config = dict(
    encoder_arch='resnext',
    model='encoder-decoder image transcriber',
    dataset='seven-segment displays showing three digits',
    train_examples=97500,
    image_size=48,
    crop_scale_min=1,
    horizontal_flip=False,
    translate=0.06,
    color_jitter=0.1,
    tokenizer='char',
    vocab_size=15,
    encoder_norm='batchnorm',
    encoder_activation='relu',
    encoder_depths=[3, 3, 3, 3],
    encoder_kernel_size=3,
    encoder_stem='deep',
    encoder_avg_pool_shortcut=False,
    encoder_widths=[128, 256, 512, 1024],
    fusion='cross_attention',
    decoder_width=256,
    decoder_layers=8,
    decoder_norm='layernorm',
    decoder_norm_position='pre',
    decoder_activation='gelu_tanh',
    decoder_mlp_ratio=2,
    decoder_head_dim=64,
    decoder_fused_qkv=False,
    decoder_bias='all',
    decoder_qk_norm=False,
    decoder_parallel_block=False,
    decoder_inner_norm=False,
    decoder_positions='sincos',
    decoder_cross_attention_every=2,
    decoder_tie_embeddings=False,
    init='torch_default',
    residual_init='zero_last',
    optimizer='adamw',
    lr=0.0017,
    beta1=0.9,
    beta2=0.999,
    eps=1e-06,
    grad_clip=1.0,
    steps=13600,
    batch_size=128,
    epochs=17.9,
    lr_schedule='cosine',
    final_lr_fraction=0,
    warmup_steps=1360,
    weight_decay=0.04,
)
Rows from block 4 of the text decoder, named by matrix and row number. Rows with one number belong to one neuron. Each number is 128 + 24 x the weight over its row's rms, rounded and kept within 0 to 255. All counts start at 0. After the name is the row's rms in percent of the matrix's.
# fc1: MLP up (decoder.blocks.4.mlp.fc1.weight, 512x256), inputs 128-255
# fc2: MLP down (decoder.blocks.4.mlp.fc2.weight, 256x512, transposed), outputs 128-255
fc1.87 091 [150 133  93 116 178 147 136 107 139 139  98 113 113 102 101 158 118 109  99  91  90 105 146 171 117 104  86 135 121 145 106 110 113  89 137 147 123 102 113 109 113 108 113 138 144 121  85 117 112 101 114  93 132 139 133 144 114 122 106 137  70 100 104 147 130 170 122 150 120 124 156 128 106 113 153 142 155 111 115 110 100 123  87 171 105 136 122  89 141 148 166  99 106 111 102 110 151 129 159 120 134 124 128 154 115 153 127 117 114 141 122 106  82  69 111 163  86 129 113 132  85  72 115 121  84  92  91 109]
fc1.88 087 [105 173 126 135 112 136 128  77 127 129 136 103 113 117 138 127 101 109 132 140  93 119 101 107 127 164 123  78 101 109 143 100 103 170  86 133 116 133 109 140 181 101 144 128 141  84 114 124 117 132 133 159 142 106 169 137 159 115 128 105 151 119 114 135 102 140 158 124 107 118 114 156 123 148 120 125  92 105  99 119 126 133 102 141 133 158 135  98 107 134 102 132 138 156 102 119 163  93 139 134  99 141 117 150 138 146  95 132 123  69 110 138 134 140 149 115 141 152 126  91 152 134  88 131 144 117 107 128]
fc1.89 224 [127 146 127 117 143 150 139 124 115 115 135  90  98 104 136 120 108  64 154 119  83 117 125 114 138 151 183 115 134 115 129  85  93 147 107 167 109 155 127  73 132  48 117 115 119 126 137 103  78 162  93 123 163 137 134 146 143 130 129 131 116 149 108 144 112 119 134 137 135 134 107 133 147 108 120  90  74 131 157 108 160 166 120 120  54 124 105 123 120 113 146 123 192  94 128  82 139 106 139 129 127 155 165 138 130 108 127 112 112 112 143 142 117 145  94 113 148 128 106  90 138 130 122 119 123  90 140 114]
fc1.90 091 [169 131 107 132 165 131 133 102 115 106 131 168 132 110  75 129 122  93 123  99  88 142  98 178 150  99 114 164  89 135 137 122 119 117 139 114 150 135 123 115 122  94 123 118 105 161  77 137 135 141  84 134 100 136  79 112 123 155 117 118 122 152 108 167 142 131  93 141 155 152 144 108 145 133 146 154 130 116 151  69 105 158  96 120  88 108 121 124 117 127 128 133 135  97 110  94 124  97 163 127 130 140 127 117 141 106 100 100 158 144 123 143 132 121 148 169 106  72 127  92 110 125 109  98  75  42  86 133]
fc1.91 070 [131 129 124 105 123 126 123 113 114 130 154 141 114  98 126 129 105 127 106 102 121 107 139  94 125  97 178 108  93 107 136 121  91 108 104 177 145 139 132  97 129 148 134 148 113 122  93 144 107 144  74 136 185 117 104 160  89 150 108 138  88 109 149 157 141 151 142  92 127 175 125 151 112 105 140 117  69 141 167 143 121 132 105 144 113 169  91 120 111 114 111 102 133 135 122 131 158 128 121  87 101 113 179 107 126  82  93 131  88 153 117 150 156 116 110  90 171 148 142  91  99  96  91 126  95 122 162 137]
fc1.92 080 [124 156 142 109 128 111 163  96 116  83 115  94  67 121 126 139  95 135 106 133 123 113 136 101 135 153 135 130 119 118 141  92  92 158 108 149 131 116 117 139 118 128 158 112 128 100  98 119 140 130  92 130 177  95  87 143 111 132 159  79 108 122 112 170 130 142  90 157 103 177 111 141 134 141 125 134 118 159 147 115 140 168 104 126  83 139 104  73 151 103 135  99 112  84 126  96 165 141 147 148 112 110 132 133 165 152 106 158 148 117 137  87 106 137 111 155 109 116 140  93 122 131 128  75 145 140 146  76]
fc1.93 108 [144 105 153  61 131  99 112 141  98 134 103  99 135  93  96 137 107  81  92 102 107 150 110 145  99  87  83  87  75 111 123 131 142 154 139 125 161 120  88 125 132 145 122 127 112  95 132 101 144 129 122 145 171 118 116 142 132 111 136  92  85 173 148 127 127 124 128 100 147 124 137 127 137 126 104 132  90 107 111 158 108 152 124 145 130 129 166 122 114 152 110 152 156 120  95 114 122 128 111  94 125  68 160 170 151 110  90 128 162 104 101 102 164 148 127 148 103 152 107 128 132 144 145 163 111 135 150 136]
fc1.94 070 [138 165 154  90 117 124 129  83 122  86 123  88 142 115 131  78 121 126 146 124 134 148 157 144 126 133 140 132 102 156 170  90 123 133 117 105 145 110 102 114 138 104 127  85  96 137 133 100 118 147 100 159 124 146 104 105 112  87 139 113 141 142  97 162 128 121  98 104 127 136 108 134 132 100 151 110 104  93 162 118 109 105 100 111 136 111  98 138 151 142 132 138 110 106 112 134 155  81 139 102  88 126 144 144 123 134 100  97  90 161 120 109 138 137 101  98 144 142 118 108  90  68 166 106 127 115  92 161]
fc1.95 104 [124 107 129 134 123 140 145 133 113 140 123  93  71 117 130 128  90  94 141 129  93 110 131 126  84 125 158 121  84 132 107 138 139 156  84 147 160 154 127 106  96 100 124  96 118 122 118 145  89 149 106 118 158 154 116 162 104  98 122 120 107 160 138 135 128 142 113  75 142  93  84 127 141 135 127 141 100 130 167 104 119 145 133 145 109 107 113 121  65 109 162 126 164  96 106 102 109 107 112 149 102 136 208 129  92 119 138 113  91 146 109 149 151 159 113 121 174 170  79 117 108 117 125 110 126 104 128 106]
fc1.96 070 [162 109 121  90 120 132 160 144 165 100 108 110  83  75 132 138  90 133 111 135  98 105  90 119 139 142 133  98 104 133 161 132 113 132 111 154 157 129 131  90 128 133 132 150 134 128  98 134 141 126 128 116 131 150  92 160 138 100 173 123  81 137 110 138 102 161 138 156 168 113 149 110 125 153 157  99 138 146 173  94 106 159  92 151 109 119  88 118 113  95 126 106 167 147  95 111 123 145 172 104  78 108 165 174 106 138  92 103 103 145 124 154 143 103 134 166 103 169 139  91 135  81 136 117 148 120 147 157]
fc1.97 066 [144 134 103 105 139 121 108  96  88 120  96  88 152  98 167 129 154  82 122 121 137  94 140  93 106 100 151 106 140  98 103  98 109 124 141 125 148  89 149 115 158 108  90 114 141 158 118 124 143 159  88 126 149 127 141 146 110 117 163 157 144  98  95 104 169 104 110 110 130 151 150 143 145 110 117 111 102 131 133 150 149 162 139 157  77 124 104 156 152 146  99 101 136  82  96 110 130 113 115 134 148 153 114 160 112  82 107 141  86 117 146 138 120 155 115 125 158  92 114 133 109 120  99 133 157 131 145  95]
fc1.98 071 [114 117 122 145 106 120 179 147 131 108 165  97  92  79 126 128 160 111 101 158 108 158 124  86 113 142 157 116  96 106 168 140 144 157 101 156 109 166 108 135 167 120 171 120 111 124 112  95 130 123 108  93 135 107 123 165 129 171 108 154 161 113 135 124  91 149 155 103 136 109  99 145 123 152 116  89 102 127 127  98 156 120 132 167 142 157 146 100 104 140 130 105 117 135 151 100 149 111 117  97 122 111 157 136  98 152 102 155 140 108 102 107 100 160 153  80 124 104 128 129 159 114 148 103 156 107 151  92]
fc2.87 105 [136 176 154 111 151 137 176 158 127 139 132 127 114 109 141 138 116 116 167 130  71 107 146 114  85 172 160 112 103 140 128 105 120 163 117 109 132 161 108 102 118 102  85  97 129 151 169 103 101 169 100 132 124 123 132 138 100 143 137 142 117 145 106 128 101 100 132 123 118  96  86 132 116 153 100 124 130 133 161 109 152 130 144  92 125 134 151 161 117  91 124 104 186  94 147  79 129 131 111 127  99 154 167 137  84 116 157 125 122 103 126 138 158 170 158 144 157 160  99  78 174 124 141 161 154 123 133 136]
fc2.88 058 [117  87 125  93  96  74  93 121 105 108 111  98 148  96 123 120 100  99 140 100 123 130 122 155 119  98 160 109 138 139 139 137 153 118 143 146 158 133 186  96 134 143 128 130 146  99 122 139 122  85 125 126 123 152 157 136 145 107 148 121 127 134 147 155 203  94 158 127 139 148 123 150 134  74 112 112 111 138 141 111 133 147 142 134  97 127  89 142  98 132 122 140 148 122 137 112 131 106 136 111 145  74 151 110 120 110 135 159 113 110  98 139 132 123  87  77 183 151 124 167 126 168 157 128 130 107 132 179]
fc2.89 356 [105 172 147 160 150 161 134 163 120 135 175 124 114 151 173 167 132 123 166  98 112 107 138 124 125 157 165 142 173 120 109 142 137 125 130 158 119 157 140 123 120 101  89 108 118 115 149 122 111 143  91 110 108 125 142 133 121 165 118 123 133 112 112 128 136  92 172 148 141 123 132 130 150  96 113 104 109 175 166 138 162 149 167 102 109 111 102 102 101  89 106 144 153 111 174 117 127 126 125 170 156 184 143  95 102 118 186 112 124  96 189 138 108 165 117 115 159 132 110 132 171 144 140 123 144 130 158 133]
fc2.90 096 [124 105 122 134  74  54 127 129 105  91  91 114 139 119 127 141 103  90 144 121 132 100 150 125 104 140 170 122 160 170 138 101 157  93 111 132 153 155 184  91 117 142 117 130 138 132 127 132 111 100 138 151 144 105 139 141 138  96 135 120 121 109 108 156 154 107 172 148 111 135 121 145 144 119 119 112 133 135 141 118 140 128 148 104  98 126  99 136 130 132 135 149 150  86 123 129 143 129 114 116 126 105 124 104 141 128 153 196 122  76  91 105 145 132 107  92 191 159 101 140 140 152 151 121 134 126 120 155]
fc2.91 030 [124 200 158 197 146 170 150 159 132 134 164 150 130 147 172 155 132 119 155 106 134 102 128 129 136 145 159 161 171 122 101 139 149  96 107 152 115 157 138 153 114 108 101 110  85 108 132 125 114 136 105 121  87 112 113 122 131 147 107 135 127 102  94 122 128 112 170 143 131 126 143 127 153 129 129 106 102 180 155 168 155 121 145 113 122  93  91  76 110  94 114 160 133 108 153 154 127 142 116 167 145 180 112  66 125 144 145  97 147  98 172 132 106 159 124 128 141 105 100 123 162 146 125 112 129 148 139 127]
fc2.92 059 [136 140 186 115 150 108  94 125 139 128 142  92 153 128 138 123 133 117 148  72  97 119 134 147 104 116 140  96 113 125 147 138 145 156 138 138 134 132 141 131 162 124 128 101 156  97 114 146 120 114 102  89  78 154 159  89 115 164 116 168 140 180 162 112 145 117 146 106 152  97 106 126 103 119 137 132 132 153 138 104 156 137 103 151 109 117 132 162  72 122 130 118 137 146 133  97 139 100 157 108 138 122 170 118  70 119 100 136 108 120 176 142 127 160 117  86 142 138 159 151 129 140  83 134 132 116 124 190]
fc2.93 061 [153 123 120 162 124 109 112 110 149 137  96 157 140 141  89 110 156 152  98 142 176 121 125 131 155 107  85 153 139 122 125 146 105  79 135  98 123  88 134 156 132 160 148 159 144 122  95 162 153 110 159 114  92 117  99 101 135 112 104 145 160  82 126 126 130 142 132 127 111 135 135 118  78 144 148 137 152 101  82 137  98  77 139 135 173 130 123 139 137 145 141 136  70 141 124 146 117 140 138 128 136 124  83 131 132 167 117 143 130 151 110 119 126  82 131 126  94  89 127 109  76 121 130  97 135 146  92 116]
fc2.94 020 [152 180 154 173 189 197 168 172 186 155 205 131 141 132 152 144 156 153 152 155 145 154 109 156 139 135 140 104 125 118 122 144 120 131  99 164 128 125 133 110  89 126 115 139 130 108 116 113 138 129 114 132 162 141 148 134 137 121 109 135 123 125 120 118 158 132 135 154 134 112 147 162 127 150 100 148 100 130 135 155 130 166 142 150 119  86  74 111 130 121 119 120 130 138 137 148 112 159 127 179 143 117 130 133 130 100 131  81 147 134 153 133 128 144 142 137 122 129 105 156 115 132 145 138  86 149 175 134]
fc2.95 123 [ 73 123 123 141 114 127  92 140 107 127 163 119 121 179 172 147 152 130 146 102 141 114 133 119 144 133 149 176 196 126  91 160 132  93 147 144 108 133 150 151 159  97 115 124 105 106 136 145 123 120 103  92  96 134 135 112 157 151 111 101 163  93 111 133 146 117 157 140 141 130 140 110 161  95 110 106 123 158 152 163 156 134 166 106 127 148 109  98 107 101 100 182 122 133 161 125 124 138 124 146 194 175 120  95 113 127 164 109 123 123 174 131 101 149 104 106 151 133 119 140 149 152 149 110 148 148 149 133]
fc2.96 021 [136 175 134 169 171 194 160 148 156 145 177 145 149 127 174 147 129 116 182 163 125 124 129 174 148 154 152 123 151 118 123 124 159 113  70 152 123 141 127 136 100 120 122 141 120 126 112 114 113 141 104 132 159 129 140 124 118 126 109 138 115 104  86 120 140 122 145 136 127 111 122 144 128 155 116 126  87 167 137 164 143 157 137 149 100  87  68  84 114 113 135 141 123 114 156 166 132 196 122 210 144 153 103 128 127 107 161  76 143 129 130 134 120 173 135 139 129 113 103 124 137 155 124 118  96 165 160 109]
fc2.97 015 [125 163 161 157 152 160 137 172 141 152 187 133 124 166 161 162 145 167 149 115 134 124 132 114 116 150 148 146 149 133 111 157 135 135 146 128 114 153 141 145 119 121  94 109 108 121 150 139 132 126 108 113  61 140 128 116 136 147  98 135 130  95 136 108 144  97 173 143 127 113 144 122 147 103 127 115 121 166 144 139 146 108 175 100 151 124 120 124  95  94 100 152 132 121 175 121 108 137 117 146 149 169 151  97 101 125 182 115 127  95 181 139 130 162 135 132 146 138 100 150 162 163 139 129 148 155 146 142]
fc2.98 023 [146 130 133 102 123 106 146 133 143 118  97 101 149  94 126 132  89 108 128 114 121 124 127 123  94 123 160  99 119 142 132 126 133 117 138 135 163 132 166  79 117 131 124  97 134 117 123 143 126  97 140 154 125 130 149 166 120  84 153 111 125 130 119 127 179  99 139 117 122 136 112 147 111  70 106  99 109 123 133 100 113 128 143 134 112 130 120 121 119 114 121 131 164 115 107  87 127  87 116  71 112  56 145 102 138 125 111 149 102 111  88 116 148 106 103  92 161 150 116 152 120 138 170 125 143 119 120 145]